config.yaml
image_size: 24
horizontal_flip: false
targets: ["third digit"]
norm_position: "sandwich"
activation: "swiglu"
inner_norm: false
num_experts: 8
moe_every: 2
expert_mlp_ratio: 1
positions: "relative_bias"
optimizer: "soap"
precondition_frequency: 20
epochs: 4.7
weight_decay: 0.0
Rows from block 6, named by matrix and row number. Rows with one number belong to one attention dimension. Each number is 128 + 24 x the weight over its row's rms, rounded and kept within 0 to 255. All counts start at 0. Numbers have three digits each. After the name is the row's rms in percent of the matrix's.
# q: attention query, key and value (stacked) (model.blocks.6.attn.qkv.weight, 288x128, the q third), inputs 64-127
# k: attention query, key and value (stacked) (model.blocks.6.attn.qkv.weight, 288x128, the k third), inputs 64-127
q.0 120:113098079161102093098106132144122117150107137114110148131096139137148083118136152129103121113125075107135143170134149165119143175119117133133089140127119106112149125105130151140105141156141096
q.1 107:116086110122156115177059178130100173162134086171165126135150125104145113098151124119114113182137150117125126113110125179134136155111106161113126156120107124129150143113102106097147128112121167
q.2 107:089160122085150161129125130113123184127124148134129136131083142108116108181141127073088104152133101088128127136138085102150098087125126101131101151148117143110090124101165135161112139110129131
q.3 107:086140125131162091105126139129149148161099159134093118108145185168111129103124106118158146134137125128095124118102127143150146111167122154099101117102127120144142132161171114119126156115137128
q.4 099:154175087112122105141154128139135131174172159132097161134151105113119085135141132108121113177116144155162130150126149141096073147124146141130101138151122133103084114166156161137083106152156157
q.5 105:140095128111126124121125129125132126128118099112150103115098129143102120125098125147113125108121150186181106124116131126081087081102123128093105103106089127127187137102150138152110120148132134
q.6 093:136112102178082159120155140133152120138147170083146109113137140097116111133126164130144136116139130100108101109123105119122132130115163122122139138125121147133092118185119154110121108145153111
q.7 102:125120082136140087086143165086149154137167145138128149112133074160147109107150160110144088104097093144136137158134126131152119137137119095088117117142174155167138092151125108106120126099099137
q.8 096:130090115125163103127154122104085102148120148173156140145149120135150123170124106117122143087100138141103099135162096105099092114119142173157111102126128132158098138120137161144123144150081117
q.9 115:131132109136121131121137161081137098100131127105110116141196120119108146056116127148123102175113142131148118116162133112150112113171135119140157105158110097147109073107117131147123139097108114
q.10 101:121120114195106137168125147098136084130135169123081123144121169130098100124100095109131139111105118132143100165138106104177082121163151102147134138113153148091122133101113099085132120114113109
q.11 113:115145102129172133108120124157069131155135124096137141112100169148093150140090131114093144153160102111082144140125147122124114097120126108127087107119115123123167136182115128085146155125156090
q.12 120:137111124136096118094161129162121146103115141124150156161122151142082101121104110152124169133145127132164141129150144128143122112154084131188106093109112168143173123092098144117112123198131132
q.13 108:110116140171137128095151133106148121150138100126134124126175125106135110151136150132117120105097116120106165111114115106122104109178169089106111124137135134154104146142131096141152083137102174
q.14 113:150159161147130110111153108156159137105129065151121108120125125125108134159115158106093110163152188103108077128082117126149104117128167201120185134148161108148165080141153097135115125131137135
q.15 101:136113104075118137127123147136076094103126142120130168130146162132119097101137130098138143141142116131105136101104132122100184096179107145109125155148118145110149093105110132155122167147122141
q.16 104:119128095153127075103129120170120126112151125117129141142102110086097127148167141142087115142118139143091162110103097100145117118137160108121132110144144128107149147125143082124142088117121140
q.17 090:081129158125134119186110141179121118138068143102134106123152112114124124093116107153131109132154125146131128160090193127123162113127138068112199181117139110148113134154108153163144140131138155
q.18 104:125124129111132153112147132119131117137126147131088126162124090130147162136112109093085139139155123139141144125175091091107120139181119108136108131137080173124084113158139118105138139102094137
q.19 098:112090140134164138176108109082154087123154168144075121117127139152128111143122093127138099144119107174118139112161142150114143154143170073154132141125110184134143115137145106117128126161147117
q.20 097:118108140126134123128158142124173140160140123126067150154114132148141103115135139120121125100114128120126143106168169092113098106138076172138144119110104161134120136138153172094149120141135112
q.21 114:106124152088131127102128123129136091138107109189098093100138120126134138148127123096123177164126155126162150132164166144120124110100136144125089117133065121156135099121084154140133132100112109
q.22 121:158172163122142129118080103106089139098127110140149170133111083125163143071132161130123130169136089100114123157130186136138147119122126133137135156128181135087119141125108105104151169132110149
q.23 103:099110094105112103159131128129089128120147108088107116168172110110132124149128145138174158109131155125105127132128111143113135128129151131102166155132157105125082117140131113109153158108098115
q.24 111:129180143087167125129088141105141092144162173117142110147102153095128181117138113121130123124113141145076170118106121154110141126116133072155106115144154128103133091140090127106134124110117154
q.25 098:111155114131131141148135128083134117120155171120106119120127119106098097128104138183124107157133105091129150095119112136160117117121128163150131088150126095125147109116146135092115167131126163
q.26 104:150105122127112153124144114118131163066136113116156136119106112107138143119135127117149146115113148136095107128164087146145121104140075146120107105130122122171137171122108128110136185155109112
q.27 100:107103107175129161143139143168107121108138175130130118159154145101111137140125158096124174100143170115126177135124116110117136104143158142144120096154127058140125127109120120111151141074138143
q.28 108:129192113097113090173158133127154169153084182124080117136081142159129117133123106121130123129107086176151103156132121116122129120163145091126097137130091152095149146119156120112147137110154101
q.29 120:157126138122131124133136122133159126105141137134146118128075128129072150122083142141115141115137112154146100156129110110116122076115119122148096118129144100197126162151155143095180118088161165
q.30 095:165078165142119139148131143093126129108131137102147139122125123146106071123112161124104128147122099070124122119090120101135155148112153103116112149134148129101136161125151108129147101101116146
q.31 102:074182130153128143089169102126103128126132088164146114129129112116141135169122114079118187119115101122135080112129163114108116164115106165117138155128154130149137116137094123105092137117151113
q.32 106:108125165169104144146120175121166136074126144128137098118125138137096092155096106075086134165119132154109134141118121135154124142164089134149092116094131134146112148151108098126074109112143094
q.33 097:122118091158129101155134124109132139142113106157138065128134100126129087152122177121092123092124172089110133163111112153083090119176145121126095138128124126140118157129125135176156113148093115
q.34 111:142141082165120140192136148154150112083124134088104162123134147131113165125148149129126101121058128105117086109148126109129164111145148119147090156108142139133137096116103137091094133093124131
q.35 102:146136148121113143111128108113180132118120139115141110121168160157162151094151149120124123170178099162142142143159144112160122119130149141127146153123152129116113146097169092102106131120085133
q.36 106:145099159141134138097115100173151122108128120123075111106101083143101096118109108173115090129109117113114125106113149122147155084120110139124098183112117161077097114124149131125106142150113135
q.37 106:103137130172109137145169109176086139111144178135132129138143098129129129118142102126157139122073136099162126102105071158135117113126109116156105141076163113165161131120064111140105132152093109
q.38 110:122180113169094099094135124091112097126152117119144122121137154104119131146161141112133099133110138110171131113110121110114128148179117141115118143127140184159092143120114121148130054125123111
q.39 104:088129133131156129137111165107077149112190070152161098131138128135123128155083150136168141136143141128152150143151167104145112113094149153142154116123111159133082145081104142117105143143160124
q.40 097:090087092130088121106136147138116106168132115128128138156133129101132143140097145114122104101163091062132106093096138106119183122111105109165147101173133163164150102116143109112135159142172112
q.41 108:090122136171145112095114087135133138143119099147125100092070130129100132167138114132129088124129156085142140130160124111110091142147127108128096123132176108113152132069123109090122118089122170
q.42 102:107119098135149108164147117129109102109110112139168123111128124082130141113063125124120123132125116147101067125109129125140152129131119115100153150138157147135152093153133101129107107081117114
q.43 112:149168080083139176123113145152153100132141122127166114127152113132123133109116124121128135122152159155143120164138141157107170111154155123149112137162107167099101119145157072122119142123120112
q.44 101:137107103167146170138119164110168147108113093115122068099139120138159132105105064115127121156090125131166118139120137129096109134127153153157108156119130178153136101090170136124102141151129141
q.45 106:140134168165142099140121161104142099177096150116097169111086120124106099132166113127144128174150099150126117115135120159137108159116114124065146151161093145079088131149108121135122132127162149
q.46 111:145144129115148167119135127104134125184161130134110115118129143186136116154087121137123143149107064100132142141095120148136148127119158109151173085128128115153128152172109089110132117162140119
q.47 099:142113136124165170212096092111139143152142108117166125121134148094101145116161102154099098116118155076095094108141115132137132144099092132144122116121150145127118125096118158118129105148101127
q.48 092:137127121144136094144144115112113134155135155154104099104138069156130147143100149091120130131141152115109159082146143143144121123138156079117129143140158094104115149120151100093116155159131140
q.49 093:117085140145166122128097081117170124126110115117116147107177120159109131194152131131138132106094076157119106088102123118139104159116145147125133150098100143099101155102156111148101119074143143
q.50 103:161102142124138094122088115165136130102124113168136100122100094087110130058070142125143111130126157140108112142110127102148143141161128131125133108117158147155114122091122187118129107141126121
q.51 094:124095119110085116164161127107131130137107122121179145146118129143083137168144090140124124113089157137111152089092126132130074122112130112102088060120126139124125149099110111118138129132140122
q.52 098:160108129120132087143126099092153094147136113159153141142099085080101139125163142130145117112116101107143138096128127113126126128090108139130147116153090171157099122120150118067128143109160089
q.53 100:128104103102127128127130145128138097123153118175108151153156120142118148122109094136081123152141106082124132097106200136140130115121129128119167104139157122095154138162137163163120155168123149
q.54 086:124112117146162119127176116143100154140139142119146174140131139136075086159101154119116108118138137161128083131121124114137124113134131088131138142101138117119128118089100103096133124093148106
q.55 095:103146117143103186105127102129144148112131124117096110136138121118083088099124112117177151171101133092146127136104115135121137106159108123149127144109102128119086136120085075104139121192155146
q.56 093:126123150154135072114123189136126168156134151154107123139170121136112136174161134139121118112137105154168116139136142084121147136100116120086128137115109103148101128094146133145138108158078129
q.57 088:190123084125181142155131154079154143086126091130131138150162116093112082115079149126131104098143099141129123132094114110137104137127107122107159133112162134158133093126110149125095136141157118
q.58 094:137152168112143100121171093113136115142138096137154130139122154126147126167172116130128152085148100139149125115141122113131134108142105107100086143115126145151062088105099122116108110127095120
q.59 089:121093104086136104111133135136148129122133114132111145157098123113117131169080093120135099158139090147118155125109100111152106147136188126108150111125128134138187108148157076130130065124121116
q.60 092:126137105118124174086091140135124134114127147139095102075128087163090151116148150100152102152136141109101135089124102176140120150100127077122109152124151149165128162110130133093106149143145167
q.61 102:150112112105164122147119100154147132097120118142143135149147092113079104080102170097126158131123137098132151119165157121131094133140095150122184126106138153088125117138160085100181126124155106
q.62 092:160120111162088126147150130145148134092119112052168134101101147121121123153135124141093138118106159108106163130135101155151159111122133178126138111104103112146146169114116120123104145098162149
q.63 091:151137150147163161159158123148135126122126150144126118091151138122097142146094151193074136189107059136142128129128126149172127141116154144127107100134137106130186149067138111149126166158150127
q.64 090:144111143138184139095101145100098110171139099125085150108137078117148095093124110095138111163128141136125137114136121098104106117139097168148121137168165122135099086110099112148095132126104144
q.65 088:109153098119114135159118115169105145130147147121118073130173156119097105116136123140090109081150106106099103117162096106125130138164121115106153162169135142156157125176141103100072138130104128
q.66 088:114102119108131106087091108103168158142127144135166125131100196108123134127117098144129095151129133141120121151127121117133141134171146129117144097138134159187133127103160129133154117143098100
q.67 096:152097143129137122147131140160108141109111090071169133093103123109130142109149086164116140105096155111187125145085136122127108115106083153133122167132127130105132133073096121103151092103114148
q.68 093:122122161150115160141139107113156119153156142127159141130085116129104127126086092129148154159103133107125124106075088117106093100085120166160158173115125149142113148109105153109111138131125136
q.69 092:115114087132136131144103122143100107112120130141132154114129166080132104137148125135122193136175166147128104118120119127129103117148135139110134105096126147163131106101130123128098087160128148
q.70 090:136113126130145144137128141053086113144130121132120135145110117114128104097138093140203141156155082115136124146172145139161114092150150111144100165132155133127116103154129122099161092142093109
q.71 098:123124152115125096083164123129155077165115116127139140108123118099157075129085127166136138146129133154140123140150104177100153139159121136141141142182167138111107085128159131099135163117157184
q.72 089:131162104110093100110173147124136067132129101087133102112171128117153125133085133101122173118099131113145125148168089153095126113093136157116120122157130117126126103125078106157101140101136144
q.73 092:120118112127128095094097102122103141110152131097129105100117136165116136099172104123126113114127146134084165144106074170140095133130130172165098153175167136128097131143117138134152104095169121
q.74 087:115129113105113164125134178130146124163112129138093147134117144149159175163108097102139103141095120113129111170109094112137168078124120139103158091126141139129119140129183101112155112085154119
q.75 084:171139117126094134102133096152103128113164122127142091131151124140096130137163073117153162139103103097122083162156160127147101176142133132151107106128147107079139148124136125114170162167098096
q.76 096:139088140127131145165111099148102107147149148144142086171144108135163123168119098160165139140089123107122150073142150169136144153157124122172143139092111086144100090154147111117171147129127181
q.77 094:161143109160114126150127076145173120116120148156164122088102125156136151161128117139112134163110092114104106119074136065144155125103097132134142093134146142116130154145145100116164146117140132
q.78 097:108119118130148173124141172165156140164105100133119162121099154135116074162156132138171125110101122116090141103139140157110122103120119158155105137114139155115142101159135090153141113128098125
q.79 091:124136120154129142112132141174133196154128116129168151143110102160135110127143159165161155128121119114091110122109140140138153103145149172130114157146091117144132134142149091194185144119128109
q.80 098:171133136129110113090137087110143129172141111147146150109107115111093132105099118147090191106113141155106109068159122138098086158109140122134131121155130136166124105135131124100140123143165102
q.81 091:102123125115116140125111161124138114108152122111163121162118124130137091108108091106091118097116083084118087100130093088123128145153139122107127105157124125181155116107192148098133164129123146
q.82 103:105125138154092122127149108105134137136150151093150160172140125114143138148150141112148134120125125152183139111126169096150130122141130166167060143163141169149139120199152167137142141108136125
q.83 091:121101170129108142179163133109088133127148169124085130173143111143125144138100158131139112100152127123136080105134103132163113123099108108153134109125112122150130115132132181107123102109106130
q.84 098:139121107131122137116166094115146085143127139108162150109132114167144143159113133139155175141111149142173121136124114128082127097172099166146143150091157137144138128087159144120163147107133144
q.85 093:110119102117121113142142105132138103091128078035114167109106117137138115115185107111154113145113101125135113166137086100164148133161155131175116155133131146131134162150072112105123163159143130
q.86 089:125141115156147136140134113166155101118130156140103125136118118099143137168154152120124093146147161133092126156080150139150147101095093116144117104094131115147097111123117092117171132101122109
q.87 099:094155090100149136111071115111112135092155134118142136120143164115159128130146126120125134098133190074127142143116127142152135089118101123140134110136162121134127160097137086154166131155165166
q.88 100:149131107156148111156125147155114172114129084149115140130122133120123195148114152158156134182174093133131088109121094180148112130129106122124138164139154132156121141136107126086191161102166128
q.89 097:152102127126148141079105114154131112109126128119160138165175115103102074140124147143163145145131117146125098134141107139153103131157095165177151144128150138124072099120158118113152132121095150
q.90 089:122137140121129137169136103110120132094131149156187114145104146132143101124120160123113188110170098108150136139102123141072154139098110098124161124141155113074106133118091162115145113098204121
q.91 101:119115104111119107134158170126120139118192118125103120154120149163156089131131107106167111133135151151152167167080134104136086071128131139129104139146144101115144150115141139117145131127136155
q.92 101:064112079111108158091170125155132081143075075140150117148129125136079108110122139108130109113125136134108119114125145115097152119128127143116116121090118147151101134106089118116125170120113154
q.93 098:122131129133084072159151068131102096141116111107118149139100120118126114166174113131085153149132138118166102125163134146148093092122114140104096075134101127152132134103131127140140103125114137
q.94 101:144129120079126147133120172155144096096121139183130109137109157116109097135145124160173119092114112176117123104150151139172070117110111176098160140105132144114159101112142136150107110107131125
q.95 096:136136140140107124123063122112130115129124099125116109159138133079147136109152128134127101126143113114165130151178137132143104136086165150114130177156142143152134176146078131187086086157088140
k.0 112:170120167113146129132162121137130156089135115142119112126140095091112104148060119128123134179101140127138091158133104090165105135099143101128152093094129146130125166128170121120129126157174121
k.1 108:140100160116082166130156138130088112135090175131115108107145141145128111143116151160160136129085103116102136167134117106144196155101117097114144103137123139122134128122099109183103154139125086
k.2 109:122108156132134117121153098157135127152136148093126137117111101163143119073094141132176179134129172140132164152134109106090144150110148149132189125157109105152155182106099141129150104079145155
k.3 098:128117177100091117106142139109158107142120119068134160131130135099102157135147131135146141139169061173134106134145136109092150163147138119125123108157114122072152134164122111116128105127153119
k.4 097:115143195160136118114147126159136143103155120136123081104128145125116112090123119142148125164164129136123103152116122113140163133099158094097154169142133103100137148114146142166098119140092156
k.5 102:119135104120054140115092138081121130119162163133120144131139070108140113145132118136138119117113101089143102135063160137112174106125086135155136123103116116113110145182172137091151126109144135
k.6 100:111149147099146160079148169090141172149129132159129107128122147158087134074139142136107140105142146142138145138115117142104099107119100159165137119160096105107101118096112085099131102136130202
k.7 103:181138120116147125078154105135121114072136140090143106120118137082106133093138135169116124119113124106154107131132093127155122105125124160120101204094095126124123160143078130097127095122182108
k.8 095:122145164135110113097155126131129160062175130108118166111144133117110167115114127137184130086114092130133201173122132155126155105135122115122125127082162147152161153122148167155096116163140131
k.9 125:140138159130093126162113160133166135105121139121101141095116124113161146162150142114160133123114139149130117113168110149165154093146098136184083119159130133127081074127095112087154085106143159
k.10 100:149125127143184096147094118142175142179137118106137153118092121152178117098096116125112155156139107128136118124166165148081128130115078133155158152105095132125116093120105130141126109132156142
k.11 107:137083149082095105123149114111148169119162160130178130109132138092170124108145137131123129120107107179121147112098165144123109137144160128124152130160129117134105145128109145133134143136136161
k.12 108:125127125119149148102109124136143122097142152122112157134146147101170161143134081097137135142094148076132110166108145120123143130146166125137107132080127074075089108085152126129119147140156115
k.13 115:084149123133139130181104095099120091133120113110099103141124105176126151112173124170119134105130147118117118128108109152099162109138156165117138172089138096156160071133120085089134132137123091
k.14 104:120113154152138154120157127132122091098111103083086110160107117119105161125179143151138138152101153163169118095119133153140138102142141083159121139096129123115140086118158118183130115148141102
k.15 114:144123160124137109177117124109125117152087144159138122093120153107142186134117126126130105153149081171119147158175077132163170139076157127137108091148108094134113185126158127147132124158156110
k.16 102:130140116124112159116155127097090122131106115109137118119099120112171121111123119137139178137137123136136088088123140117101161137121146141140148151121137088151129141119094149122139125095128093
k.17 096:146139096130112095170161129100112124116110136177167160151136119153126129119112145148158095113165066120112108095158159156159117121165115083092155111126162109127119107154114105091102147099143135
k.18 108:056080137180099119144076092131080156106129130102151168106112141118143116132090141139129134098155156138151146133118104144146160135110112160140152104104132138083142130079159124127126082093106104
k.19 098:131102159133136115085130134093157151169134116142135140131140159126121152104122188154119144114137131106118119112136153153124145105136113107144146122141119090117185134071100153162157162124125107
k.20 089:117124094119153120134101092121096085148136107118141110198132159133100143132117099122127104115115122097190086094118177141127150139141105124157134122108153100087168125120137144095158105179159162
k.21 108:106154142132098161109134118109103108140172121114084135114110135110148075127125114116125113162095131102129133156108105113104175177134114074123122106154156125100180125145140109160096101151130108
k.22 116:143082086159132123138133167156075157144139143128121149089106165097154147154094111089092096115113124151130126137126110134138130108129162096126152148153098152158132167146108120124153130142130111
k.23 098:096192092128129100131124142138100120127134132130147140152097161133091144126168104107134125086128084118138139082103102094092115105142153127130132108139134135125085131143107123100122091093126162
k.24 109:112081115139135092125137098115126167122140114102110134141142140120114092117142111099124084120110101157111122086129128162084134087150176160117092100174133147143137160150093147113140139125170159
k.25 103:170123157083147160118091144129115103166111131122139152143127157119146140155150141115168104114117127190090081123125095158168134108139136130155188112133075152114123110156129151105151099172102119
k.26 108:153124103123137129111099117194097140157116106104111120106123097111171123134135112150098147126104171085076139148127154154108167071105106136122100111126133174141141154168121152107117096137129100
k.27 104:132146167114101125141129156136156112185082122071105127133116115131121101128112160124198138112081131122112151151075112121170116148123120128118092145117107169156125090159120106099118159163110133
k.28 104:152082137150141099098120105106144103129163101107124117141145089134155051147124099112133109136128131165122094117158155126102085117100095139130127123110131109114184143095129126156121145137133125
k.29 110:125133103182058139140147148146101118158098094079109141102152117124191068139146113117138130096092129113142115143120127175097124112124135120115106120101101115129134118136134131110124159144154103
k.30 096:097136120120160099141139116130103080162144097119127115080110169139071145141117100132141139115148125141131100149107122154143132075103144118111163180111113164152159127105134132141137142140133088
k.31 096:144112098148106133097176114088129095111146108150105136156140093123116107107164152117103116110075168101152153117140164058068136167136092153130132106128152130102128160080151143146137132159124138
k.32 108:160119125152144101126119118113077084120112134092111127108152052100125114130116130162082125160145097098119104165129134142128140128088111132149156136113128124117129111111071150127121117120108117
k.33 104:077166111090114127133156186126131094118126126135071135126095115122120094096125139125102144142119097140086151151138112128145091145131163128171142139170149126143128120103167160130161160127117135
k.34 112:162090124072103139119122139141107124149144091132120100144113158121157101154120146165101126133144129115160121149172138137149095117123087114154143136099078116178134080151106136085119129129127199
k.35 103:143105184141140082149126128146129129147125152088130156169122128149092114150149125122148162139110141109122074082139126135078164125150081143112161106149157153119118122150158114155142139109132148
k.36 096:168156135103168142127168125089122120176115117092132096120121154116149185154125116097167124122164176116148058121108156139121089083124152141119135137130100119142120089101162185125137142119152111
k.37 105:153126116146162100103120146118127126162138125105107125091140128132149120136140139159105109143172144113091148170117120116133131147129123141088121169130116153107115117160179120134115081143160086
k.38 107:105123102091130157161127104153127102113115114122097107134139117144112104059164097156142126155172161142153146161182153119126164133072097148101111121103117156124139145134162140165157169119149120
k.39 103:167138149117098117115129128117110125160097131112132091155142137088154119084127127112130136164094128107094171146135163101097158166116117085107131151148109169113129109132110120118106138128109125
k.40 095:135164092106156159136133114148089122088117098117113126148143126071103107090109117109136066134128123120159116128158163112152110151123126125142140155080159123113111125118142148138166116167079147
k.41 101:131110134114073152141081156102175127127122133095128140209152130117161095095128114124101154106112137120142148136089143115133137064088171118094147159120131166123116147166142116162155123148121113
k.42 099:127124151159090097167141158104104122087126161082133149142121093138156128120175168116153119082189120150144130126123117117108149117108141081122128142111105165159139128134149130133132129160134150
k.43 108:165144107128113115178142105140145127099146112079126126152081163138145118168101167088105109157117141121150141097177114105119158142085113127147102115144155135188116168138150148130116118112141149
k.44 098:108126124129149148149127148159108135140157102125107122116125154090097145142098141156164128148129126123137122097166164151101152167105128091110149150104102133123128114157154214136139162095151132
k.45 101:125128131123149122133110109126115140144148106139114077105138148146114124123095139172086110148157140151126111139133099091135127137093132053102150107144096072133139138104186098131101127135124158
k.46 102:108116102131152095161103123153114103111142119115147101112153134106133126179198148102110145117142104150067114148111151128102087111158111144114126117115107095095159140144158137109141120128134084
k.47 098:135096116110145128089158092167103112124117171119111140102118189138121138127133146099133156082184094112139157125127096110102103152091143100140119101153084168086122142119090147109151129135158128
k.48 094:117109102135073120167069133127163106136132111093130109085123117094127185150151146132115114150149145079127119140174099137132151141170089162114127119099092112165136144124113092128141114163095107
k.49 097:075143117104139153161154115148071141127129112169186131125174111134112150093088116174135144120131121164184159117161156163135133114162120132124117124115163103115127136140100152077117135127151128
k.50 095:125110104118122075130101120176127174129130106131107150103137139087142114108126126148111113134093133129110100104177150135126102157186127149145124153118090184110106137144158128145138120115147155
k.51 089:152103124106142177137129120095146142127120166126085125113146145134128170098099139097113125169151129114131132100113110098120139117093097116111124162150109172112154113091135149098133143122147131
k.52 101:142084158142184114143120147117151126162126108125116140142094164130134125108144144147108134129125137118169131055135110125093096103118080146149175107161111129112145127111120108122104129100147213
k.53 098:094139130165137167113132098136148118097116103140100163132114112109126099151120163106182160137140153125144136157105105152149111136192121116114122146124169093152100105125086082164115146114108124
k.54 093:107132148103077145152147133110140153117135133118107145094144150153125166164112142131070102132126150094119167115151092117128142108089162073109119094159111098156087142128125124131130134147163110
k.55 088:138135133151123120079147138122132116124099127110125160145108129110150174098106179168108129155124133120095144123156143155121146169117147127101107177173116133131158108128129115143129165143157140
k.56 093:137133151099105095132123144125105166072134111152117101130108086109112127126088085135153129124182081124161137144148140148123152112099109144148125128103130103136115116156122129113141141111143101
k.57 089:127089124122099099133125123164091130099130132108129142099118127105128146119171104135121135127144145112156150137098157126075114068200131101127129176111111125165101104112151113116127150110136164
k.58 090:107156138088134148127120148130079145133166119133125128115087133089162122147085116133100137124158089117137105094102164134149090153135096135151119122124133130135131089131155108130138128117126143
k.59 093:134130126119070190120142157135099179152139149112113102158142144103179132127107127118118128127164111166082095146216105130117088103121131105107129149139146131128129162130173151094100135124143118
k.60 085:126108129136114116119109067137140115146096124123145115138140123142130162130120107116160071087090174145131082101174087129150171112160107108127172127126140121128141113095096127155134090140081166
k.61 104:118151120153126114160151093123127173153098105094140161144113111155131091114111148126155091160147134167144126132132088171137115127142112092146138116112132102135138181144102094116103132099149141
k.62 097:136146145118143128105129129122129146099163136127130148142159097159172145108135132134112169124195083120099114133148144136075124107167186111161115121154094115130106081083130109104122138125149141
k.63 100:108155116148139134119173110095146168136126175140132106147156143136154100088090162121154168135106140120099124134150113131133111110168096147117067097123129119117114161117110118102143100112148084
k.64 090:156112171153102128155153120102146133155150144123143141152103103167116143138152173140154114124121132134176140145116181108069123114147147152097108109093126126074126119162098111148133151128100118
k.65 101:123060162130118138116090134136093136119098135110172123133160111099103128159171108122172122117153131118194094122156144121147124162132140098108123112114137147101103124153092130132125132106146123
k.66 093:123172138105146127131136158134136153106125076107145141136121139154134165134115097125147120146158128133072148113189107124097104148106147070094143138102105137148140148120122123150122135161108108
k.67 096:111108156096127124171121160122143118154133113134109144154121079131103131133118099111144110143122136142158147120125070175110127099131149161173137149114122104072125118133136080159160160140155105
k.68 094:110149129093150109094105087105124107150094113089098113164093145066162160125141134103119126135104095103118121119138106118111117128128119140052078190157104124100123121115080134136158103139126128
k.69 102:167099126149140098158126130109125129154146130122106113143101131114119156126130112151140155129114141150144136144137111113119119151131159158152146100163107141087138145147116174149139140114179099
k.70 090:136130104120121129109139139107136143163083144130146128143144147177133114153074144114157083133076095083097152130142098119054104157100072138127109158144130139159136112143144117133138099125101112
k.71 097:162122111129127150169145143095132111112120177110125173159136099178111113153097142118094148170120167108131086139137193098120121146131164165142097111168139145115129130101115131157111126142162153
k.72 092:136135127132166143130165118118137119095133146101104143135103131108125131151118141109132171116154111154140125169096181164129151140095156163143168128127100083143137102102097117096077132115158097
k.73 106:117153117149187130139124116151121156168130182097119137136122131139153122132144115110106132160101134135138132142173133139080106151113148147123124066094085116108141062130122140090123157166105097
k.74 087:094150158119121112148214093120144131084135122139129139094124088114103128117160163107117183124131113132120108090161118137133139156165126091139151186118157170080103143138136123090121155135129099
k.75 093:143131093164103131110113135112114134135100169170146182107125128124082140111104155144137129104088103118108116144111154191125154115106107154122137155096149131162171114156089109106134149127082156
k.76 096:158159152193123145113114139098141120185094144146119145139167097115130150147131162131121145167141119138121119101091117165140113144151094148156088103148115141133119114154102125099127149094135200
k.77 095:096145120119126125158091118148086138094149123091132112136117127115133122109112095142129113120152143129125151147113102149129205099159091132169094143129181161140106133153138088119115130107133148
k.78 096:137154117140115096148140181130146129146118127144164136154122158113136134132155107128137141143127112143169108118154136126141128088138158129116099155138156148090151109093139149117159126103123100
k.79 098:094163147097109142080144154126131104135092128143099097148146110091100148106134101173123154149125116107094110135117119111103109115129152120096088121082174111118125130123149104114113133126114115
k.80 095:108133143160160104132130145128146166120124132120120130183118175131164152113156159130125099117155112152136126104119175150138109100104119126125116066161100127124106171077112097119154135153097158
k.81 102:118133130106131105078122167120142147143140157094120113143136106093130156109131155106153133126132122114095106127129127155164131149104117154177090145151126119139105104093121166150130093101138180
k.82 103:159166152078159128127152131096131138132095108134123152130127111172151072134143155095100140141135118097149145110151104116115120133108070133095142141128122118110128125145133112122134133125101135
k.83 092:118135105134137174129118119098117111172145142149120112117196092133115155150182155144113150109078129120148103099141065137135109111151076110109126104165099086116105099131127103135171114066133153
k.84 102:127152139114127130166151138124159133136101110125155140132145145141102106129121136110139158157095084111138136165129151123137116092101124114149129124166116140099090126140120106104152158135174132
k.85 100:118139145139114097147129134104130148093100135125148126101106132124097130130078096084118107168099122094139170088129130178081084131134130094130155105100127128125166081147102124119092098170078096
k.86 094:122144128101136147126087138086095149137108138124106125089108102134134116138097138097098102148126146126171142137129111133143134137147138115163080143106102102128128122128157106107087142116137104
k.87 098:114075143148166192133106098171142171126119126177098137087125100211101108135144131120145149133145114126111148111137149125112109122134139142110130111106163152139136120132140114173125105103079150
k.88 103:095090126155118141178134153142115098136144149109110137105104120148101143114113097101165072114093165091120116087128117129116157144146139155127094177133110127096157136136149150080123105136132100
k.89 100:155136139160147125121160132151088119146075105088101143113135132134128139127126114154143176157108164165151161103092125158136120122151147162130110145134149112120139156143152118126134160146186110
k.90 093:132122115093133126118109094137160102177153150116142131119104154100094129113168131149099144104142174109144171168121110131172107137167148116136114142116120122131106146148111088142086107131143160
k.91 095:136146139154125154096105157124138156141082152080076150082090122177133139153150149119076124100139108094109166089103140131141131085121137194141119145157119147150133132126118147123111144142119106
k.92 095:108124177111148135110142147091096129125119127133150106098145142092127134149097122161135123144122157132122123120127197089129170173115159103149157149154154164137110135113111083089129156130171107
k.93 098:102125127101159174144123149065163149149149101117170130138129158130079155131130113125126139117083142130131114100092139150137122139187131123114120095145167125127146099151144072156124135127128079
k.94 102:101102108137122092134115124130106157125153111178146155137161192126147162147144097155172137145128107113184082087118139088128129079129142120102112123106128106135105173109111114119113154098097150
k.95 090:133130115105101160121096145140081158092151129141140107161097137131110092131137146138162140083142132114099090124108135118084109140087103146147117116107102134149130121139065148106117134100104125